Rows from block 3 of a small image classifier, named by matrix and row number. Rows with one number belong to one channel. Each number is 500 + 25 x the weight over its row's rms, rounded and kept within 0 to 999. All counts start at 0. Numbers have three digits each.
After each channel's rows are labels from the 100 images, of 14848, where the channel reaches its highest value: "patch colour" is the nearest of a few named colours to the mean colour under the peak. Only what is clearly more common there than usual is listed. The data: drawings of small networks of dots and links.
# convs0: expand 3x3 conv, stride 2 (model.blocks.3.convs.0.weight, 96x24x3x3, each kernel summed), inputs 0-23
# convs1: project pointwise conv (model.blocks.3.convs.1.weight, 48x96x1x1, transposed), outputs 0-47

convs0.10:553490486478489543501459547453495509511485522500532489498514501499515527
convs1.10:463499535468486483481484525524479513490518511499470556503469489496529519529523461484519446504509492514442486459500487520488522474489540487528492
patch colour: grey

convs0.55:514458483491487480534512494429511520487484492493452481490477489516469500
convs1.55:510501469454492501524506488516518494467460501524477500482493461508547503498496499428522518477500497517502503543474531467510505557492513527493538
patch colour: brown

convs0.19:510473503504465450507491490519473463467487498489470459477545524483515512
convs1.19:491509528539526509496495482525517527500506480511528473474485485455473437540492480476530523526514469536488510475501512522483502530516465522541463
patch colour: grey

convs0.67:496487540464465483497529519495452524494522494498521510488479515558471485
convs1.67:533486488497512515497492491492530569487498521488514519479480491511548529497480504525486502491493506528483501481474547474523554461530457476483456
patch colour: brown

convs0.17:509503456502477443508527500530478502505529534474523478539529487498528499
convs1.17:516513499458501462494534451498514534484478520498478495505466511487507442476516547507533470496527520474527528513442506503508526512496492468478484
patch colour: grey

convs0.87:494515510485506486516516488469464498508502437486526472555508526466482517
convs1.87:511487512470474505492516453467476486533520481519505485536499557531502494501458522496514503482495493482475513470475536511477470546505532508440517
patch colour: grey

convs0.52:502540470538522450464489503477465490506493473453525497505494488502528485
convs1.52:479536477531526470472527529467536510515490498515501484504502472458486492522452490492454515482482495495458505482466515451488545499478518511517537
patch colour: grey

convs0.6:511508452493490526511471501455512503483430512483477500464484497508474494
convs1.6:486484516492475519518491515500494541511538537508482536476482476478481539490472436421518507489481483500482502490494522490515490456472482508511525
patch colour: grey

convs0.82:528514507456455503504491478510449463519484489451495502510470479474499490
convs1.82:537509476496490491521534511478536476532503471505489535435551474488484500496517469521485509537521513463528497483533513485547509501460510498506522
patch colour: grey

convs0.22:469519524507481466457505504507520480511541500487558495458511479488530514
convs1.22:501516517484515496492490525526511481521532489449482471513477442531523518474504494531537526487552512497478471482468495459481486502490503563494511
patch colour: grey

convs0.80:460485510523463489496511467532501477518553503509548521516520469492511524
convs1.80:553505480520498445489525531483467506476518510525508502510482449497504515452503466534527489503517531479521538509484492523492513502496450526475463
patch colour: grey

convs0.94:522491492447494477516525498486474492492465479540514441486484474477477490
convs1.94:531485539475496510488508483519540506529503509545495463510456481485539466452494525498478480499490547466518466459528518473483485481503514503482472
patch colour: grey

convs0.28:494490540493487508487512467490492546473475459497533483508549541527503496
convs1.28:499454506522491474520521489477462538527532537512575463483500504489490514535503510462509499504522474505465499520480520518507515502525496499510442
patch colour: grey

convs0.8:480503479506523484502461528470455470475541466500539469513506481501484479
convs1.8:523511494493503462419496488439510482496491464551499526529481529467528487507471516485532508490528494514499492507489465489523528506496476514481519
patch colour: grey

convs0.2:539495487475503459508493541534528487454485515493459517537500504477477490
convs1.2:486460517523481512495512517475453504515485490526448491536530467527462490484468466493499446529507509504468549507502486498481506546473481512510504
patch colour: grey

convs0.85:477490534484448492504509477481487478502521439488495493478492518545482470
convs1.85:461512483521524472522522479503481490512520505498514480522496462543478491513451464480547514552500495490473466505508504480548519502477509526462461
patch colour: brown

convs0.79:566525488490523523502505512450505511478511459497488489469505511469473524
convs1.79:533474479507501507497528520510514480537506560524463513557462520505483482480533508485501484503517460497451506538516484490519451506503509529491524
patch colour: grey

convs0.18:499458499504451474512527489483500463522550470513512517499526456487514507
convs1.18:503541542541436483487503495528483505509502454481500505513513484565514492481512518482501537490534544512507485498454508491480514519471515526514481
patch colour: grey

convs0.84:506505529486469455474497507472520490504528494520519537484538444471492511
convs1.84:546484475525486506505533502517522509537521482499489509509517500531519478516473455520471502486543519520472546508464480530500515490506522570495534
patch colour: grey

convs0.11:524514454471531474483509511491446486483495495515530447475501483516479492
convs1.11:492504551468541508460452518509567498556512482468511471522482504489521496506523492476508492483464522482487492483486513522537518494473478470495499
patch colour: grey